Weights of a small segmentation model: norm rmsnorm.
Rows from block 5, named by matrix and row number. Rows with one number belong to one attention dimension. Each number is 128 + 32 x the weight over its row's rms, rounded and kept within 0 to 255. All counts start at 0.
# v: attention value (model.blocks.5.attn.v.weight, 256x256), inputs 0-255
# proj: attention output (model.blocks.5.attn.proj.weight, 256x256, transposed), outputs 0-255
v.246 [126 133 105  97 135 106 124 108 114 143 105 168 104 137 142 144 115 182 111 100 131  53 122 101 136 111 133 135 113  66 130  64 128 119 118 143  74 122 161 137 132  74 108  60 137 136 101 118 130 151  68  77 125 128 169 117 115 126 140 118 110 114 113 156 133  77 122 118  78 143 109 123 103 149 137 133 102 168 126 154 178 129 169 155 155 170 128 124  79 199 106 118 112  91 113  91 228 134 140 132 140 160 142 116 143 110 186  95  95 155 112 128  56  92 119 114  95 171 101 131 119 186 112 137 152 112 115 184 153  78  92 145 117  93 126 130 120  81 110 178 135  97 174 190 147 128 117 145 138  67 145 130 182 126 104 106 146 184   0 143 138 135  71  97 116 140  85 132 141 121 150 139  97 229 111 161 190 166 175 114 124  68  73 116 143 155 125 142 128 126 128 115 147 138 140  68 221  71 144 127 125  79 152  80 110 166 194 119 105 147  87 135 141 108 115 105 101 133 134  87 154 158 109 116 117 147 112 105 177 141 125 117 122  92 114 108 110  92  80 157 146  84 116 117 143 114 146 214 165 136 119  95 121 112 112 119]
proj.246 [115  96 100 252 123 135 151  70 142 130 187  92 152 115 148 174 108 180 127 114 183 160 183  86 105 161 169 141 168 119 125 123  96 145  86 145 130 106  80 119 120 119 177 122 142 109 173 131 133 129  84 161 127 110 163 157 117 111  99 132 153 175 165 113 121  61  42 133 142 193 116 125 101 117  69 151 115 122 149 141 125 108 132 103 119 133 117  98 110 160 169 105  91 148 108 112 165 139 203  95 180 140 163 145 129  96 202 170 139 181 129 110  43  91 165  99 133 116 134 104 115  97 113 169  76 136 104 118 146 135 182 133 132 138 136 122 106  64 159  90 121 164 153  68 131 111 115 114 150  99 118 135 103  90 134  81 136 115 125 147 141  92 108 116  86 161 103  84  79 109  99 165 102 104 113 200  91 118 126 132 162  98 133 123 105 154 107 108  94 223 133 185 117 117  61  60  95 108 104 100  69 112 109 115 114 123 152 123 141 104 182 101  99 178 173  73 110 118  97 111 122 112 139 124  59 137 118 133 157 127 155 140 162 150 162 108 165 161 105 124 149 123  82 141 137  81 142 149  82 121 142 126  73 162 167 125]
v.247 [116 138 213 132  73 130 145 144 171  80 155 122 123 148 123 154  86 148 155 134 123  61 133 139 110 139 158  58 109 113 117 151 120 118 121 133  29 153 118 153  99 135  81 126  64 140 128 127 168 111  66 116  18 123 149 126 132 140 171  66 145 101  92 154 127 113 123 145 138 114 145 112 156 125 100 106 162 132 148 111  53 120 195 161 151 172 139 163 127 122 152 137 148 155  79 162  64 147 128 122 138 146  88  53 163 196 124 130  98  92 152 171  65 132 145  94 141 128 179 101 166 130 152 108 137 151 152  92 115 125 168 110 133 121 113 105 135  82 126 112 138 145 123  88  96 114 144 137 140  91 115 146  50 182 125  87 105 105  95 114 151 101 146  86 108  87 103 134 159 118  99 144 152 123 109  88  19 114 170 140 125 111 107 122  77 109 121 116 100 130 139 135  81 124 171 183 103 119 166 106 139 147 134 103 102 115  82 126 156  79 104 121 162 155 129 142 112 143 151 190 104 176 114 109 129 113 147 122 148 163  93 130 103 152  95  66 138  94 140 134 183 131 136  83 149 189 101 118  86  93 176 174 166 190  97 203]
proj.247 [148  54 152  34 123 147 145 109 132 121 107 100  91 100  88 109 140  95 126 212 130  73 116 118 154 139 116 164 105 117 148 118 108 106 126  92 189  99 118  98 127 144 120 139 136 113 156 122 171 119 160 168 116 136 152  68  85 132 117  91  82  77 177 177 152 151 115 128 124  90 158 149  92  92  89 106 129 124 114 109 126 130 149 101 192 139 135 156 170 157 114 131 112 118 133 108  86 129 116 190 112 179 111 140 151 171 138  47 152 110 115  82 155 157 130  95 122 170 130  74 152 126 112 136 154 129 124  90 151 123 155 137 141  92 151  68 117 117 147 151 108 126  88  95 140 128 120 153  79 129 132 152 120 120  77  98  58 168 123 141 128 144 161  49 145 120 110 153 175 123 159  59  90 105  95 126 179  58 137 129 110  98 123 121 149 142 128 131 144  81 123 120 134 111  95 117 172 102  88  92 199 121 108 142  95 114  74 103 213 167  91 148 121 135 121 122 106 198 133 141 170 154 110 133 113 199 138 130 152  82 103 183 127  90  41 114 153 113 157 113 120  95 181 147 141 140 108   5 124 126  55 121 110 105 123 117]
v.248 [ 89 119 118 101 131 128 142 111 101 180 160  87 118 103 165 111 130 115 101  96 141  49  55 136 135 110 128  89 159 126 117  97 105 139 104 124 109 115 126 221 122 141  40 139 136 147 109 164 163 154 128 123  91  73 143  79  56 129 115 156 115 120 120 114 110 100 148 149 100  77 171 111  85 127 132 156 151  93 179  88 173 115 168 172 166 198 136 100  95 110 176 120  48  97 163 108 160 142 126 127 193 115  93 135 180 168 174  93 198 121 177 176 125 128 113 112 122 177  88 110 127 117 102 175 164 126 110 136 154 139  63 147  92 146 144 172 141 110 142 109 100 140 134 182 139  96 154 156 125 130 131 188 179 114  98  94 133  96 119 151  83 118 193 142  90 127 161 140 184 114  65 152 138 175 112 120  86  90 171 102  75 153 158  99 126 137 114 150 139 133 137  94 133 178 120 158 164 124 145 127 133 152 158 121 118 224 147 125 125  76 144 110  43 119 101 160 130 124 110  83 112 156 122 136 133  99 118 129 126 103 106 117 101 136 155 134 123 187 131 133  92 147 149 123 112 226 113 128  68 120  67 116 115 138 135  79]
proj.248 [ 80 142 116 104  97 127 131 182 163 164  77 138 141 124 141 162  66 113 160 132  89  60  85 148 140 176  85 113 138 162 130 139 131 125 129 145 145 108 133 159 116  96 128 172  83 196  96 140 139 101 155 131  88  91 157  90 145 102 132  89 111  69 110 151 157  52 158 113  96 121  91 154 107 133  74 129 116 163 126 115 121  88 104 147 118 116 116 119 112 126 145 108 137  92 124 116 122 154 143 134 131 128 139 134 109 108 148 108 138 151 155 116 124 161  80 132 144 133 106 128 149 120 124  95 126 122 100 147 138 177  66  76 118 179 126 102 149 142  89 161 148 164  47 125 105 153 155 136  79 172  87 115 131  88 165 112 139 147 165 100 107  43 153 150 107 128 171  98 168 116 104 173  87 149 141  96  36 136 177 143 157 133 131 163 162  89 204 107 152  61 132 115 182  65 195 138 163 198  60 157  88  27 143 160 147 163 150  88 123 137 119 141 171 141 144  84 113 142 129 185 174 115  99 110 157 180 148 162 125 130  93 139 147  78 108 112  61 112 116  98  96  93 156 152 112 119 203 111 113 144 121 116 139 150 155 203]
v.249 [121 124  91 130 162 129 101  89  78 139 140 152 111 140 126 112 156 158 139 159 148 164 199 113 147 102 102 223 196 166 152 123 100 150 124  77 190 136 108  94 146 116 145 126 114 117 122 141 109 107  68  86 147  93 112 132  78 105 143 119 108 177 168 127  99 122 120 109 129 153  89 139 130 160 141 176  94 122  72 135 128 133 127 116  72  87 164 122 114 154 115 112  95 194 137 103 132 120  86  99 149 148 175 105 117 164 126 178  87 147 173  95 135 120 120 192 172 179  91 169 170 110  91  89 119 164 146  65 143 144 130 131 118 179 110 151  93 121  87 134 127  97 139 107 140 151 102 172 121 152 121 117 111 153 142 125 125 151 164 147 187 150 182  96 145  92  90 120 132 121 115 173  90 160 111  74 151 176 136 126 129 143 193 116  83 169 114 189 138 118 121 174 174 140 119 157 138 108 199 165  98  92  93  94 208  70 221 158 119 125 111 138 155 129  98 111 151  99  81 105 111 102 178 122 119 117  91 135 116 100 108 221 125  99 110 116 132 117 122 120  70 152 112 182 119 118 159 204 200 138 156  85  97 129 193 138]
proj.249 [ 95 206 112 183 188 146  95 155 121 178 103 128  74 158 156 125  65 160 134 137 119 102  86  45 149 133 147 140  71 139  84 170 152 166 148 141 110 175 154 109  79 131 155 133 114 137 136 118  99 108 142 144 139 137 192 131 166 103 188 143 156 160  88  73 174 108 149 117 132 147  95 131 116 131 159 199 137 119 135 130 120  89 184 166 130 113 121 117  87  63  78 125 158 150  54 137 157  88  25 112  77 133 107 116 115 112  74 136  75  85 128 137 144 172 154 168 149  85 150 138 104 138 151 135 172  90 109 135 131 127 145 157 127 111 118 149 160 180 119 174 151  81 179 115 101 160  97 121  78 182 143 112 123 121 166 127 162 116  84 138 157 157  74 156 130 110 159 109 143 208 122 146 130  94 103 154 107 120 119 119 156 125 123 121 112 142 123  95 142 186 129 178 169 110 136 150 134 155 127 122 193 145  77 140 149 179 124 158  72 108  83 143  87 150 138 121  99  86  90  77 113 132 157 140 121 100  69 150 103 146 153  99 145 117 148 190  92  63  88  85 148  89 137  87  96 162 129 191 142 110 145  88 115 152 110 112]
v.250 [159 144  34 124  98 107 114 156 153 156 117  83 110 108 140 168 146 169 169  92 179 152 184 151  97 126 129 119 106 113 132 139 139 179 117  61 159 101 142 104 141 146 134 151  60 179 183 130 118 128 151 162  70 118 131 142 123 123 145 157 139 146  70 107 150 141 111 158 117 148 142 123 132 117 117 111 104 159 131  86 134 100 114 126 118 164 131 144 105 118  79 154  79 193 153 151 102 144 131 100  95 142  66 168 111 174 129  83 104 137 162 136  33 185 114 132 178 125 132  81 122  89 156 151 162 196 160 109 133 126 181 118 137  93 112 138  81  72 133 113 118 130 102 109 122 104 131 111 116 135 134 131  60 128 135 147 134 119 129 119 152 112 169 123 105 164 133 172  57 112 160 121 102 186 161 176 137 198 116 153 117 123  85 137  91  37  90  98 145 118 110 179 178 144  45  77  90 104 162 123 163  97 143 198 127 126 172 127  65  94  96 153 111 136 137 122 108 138 122 181  53 140 122 120 102 141 121 104 117 135 109 207 183 120 136  57  95 141 159  73  82 163 152 137 152 149 126 108  87 149 115 105 109 126 182 116]
proj.250 [102 168 122  23 189 112 201 109  86 128 130 140 177 162 104 180  96 111 111 174 132 120 101 136 141 161 113 113 130 147 126  87 142 149 112 101 123 147 126 155 116 139 112 120 179 147 127 151 122 170 126 110 162  99  56  89 168  76  76  88 179 160 145 161  61  71 116 116 133 112  28 122 144 146 138 131 104  87 126 156  87 131 137 102 142 138 133 127 162 122 124 154 119  58 131  67 168 147  98 139 190 148 133 114 145 112  86 153 116 128  68 111 118 125 142 127 112 121 124 134  64 131 171 113 108 131  69 154 164 124  98 181 118  93 201 104 145 143 111 163 147 140 114  85 110 125 155 130 141 140 144 115  87 114 113 101 142 121  90 140 151  88 127 130 126 112 160 133 191 151 148 105 119  77 158 189 216 119 146 127 132 111  65 118  98 106 143 195 119 162 121 146 153 139 125  85 154 134 135 133 160 156 171 115 124  83 103 144  84 158  86 103 147 106 134 121 107 119 134 113 115 150 109 127 171 108 131 195  94 102 139 106 113 153  99 235 142 114  98  98 142 125  75  73  80 150 201 151  76  71 174  97 168  93 120 117]
v.251 [141 115 176 126 180 146 151 117 143 108 129 156 185 103 141 102 168 126 141 125 137   6 159 108 144 114  66 127 124  96 129 150 119 138 160 111  47 118 107  80 143 143 132 147  97 114 178 173 120   8 113 146 140 191 140 130 147 148 136 164 133 131  98 132 114 129 151 173 131 114 115 149 156 143  42  76 166 155 140 148 120 166 128 162 137 107 152 129 133 140 158 202 233  83 193 138 183 137 132 128 150 155 163 125  87 135 166 179 144 119 170  97 187 109 116 124 126 116 116 114 107 164 134 136 184  93 118 115 119  77 134 135 122  87 190 155 107 111 128 148 184 105  93  86 122 143 153 121 167 126 138 171 144 116 157 104 124 162  72 137 131 152 172 136 109 159 179 185 156 100 143 164  87 165 164 113 147 150 146 119 133 107 167  92 119 128  78 109 113 141 152  96  32 107 105 168 125 160 175 124 120 130 130  98 167 128 136  99 133 113  28 142 110 156 138 130 116 140 149 135 138 163 102 126 129 151 149 172 159 109 136 135 155  63 124 118 129 113 120 121 152 107  91 156  89 213 125 187 121 142 162 135 117  99 136 101]
proj.251 [157 171 134 196  68 162 141  97 147 139  69  31 116 123 154 135 112 149 102 144 107 112 103 141  92 145 118 173 111 134 104 137 147  99 121 115  86 119 151 105 129 117 133 118 114 154 173  93 135 107  98 133 118 129 198  51  78  85 209 147 119 126 128 108 183 120  97 157 198 124 167 170  70  96  69 109 111 160 105 122 147 176 128 131 145  63 111 127 133 105  80  71 118  91 103 139 103 124 131 132  83 166 157 116 114 129 153  77 103 108 159 135 128 183 182  70 119 124 115 129 142 132 148 108  93 143 139  88 106 156 198 118 134  77 114 105 154 148 103 138 138 124 132 111 135 138  97 128 123 173 141 149  99 128 170 128 172 171 127 154 144 147  92  54 188 230 128 116 146  98 136 127 111 142  83 110 139  73 122 132 131  78 136 141 159 140 110 127 105 104 134 167 123 147 102 106 146 132  76 100 117 105  60 157 135 119 153  95 105 116 123 175 143 127 165 120  99 158  81 133 138 148 155 134 101 169  97  96  44 137 108 198 129 140 105  42 112 178 140 105 151  74 143 136 135 118 228  95 116 126  78 105  92 126 119 153]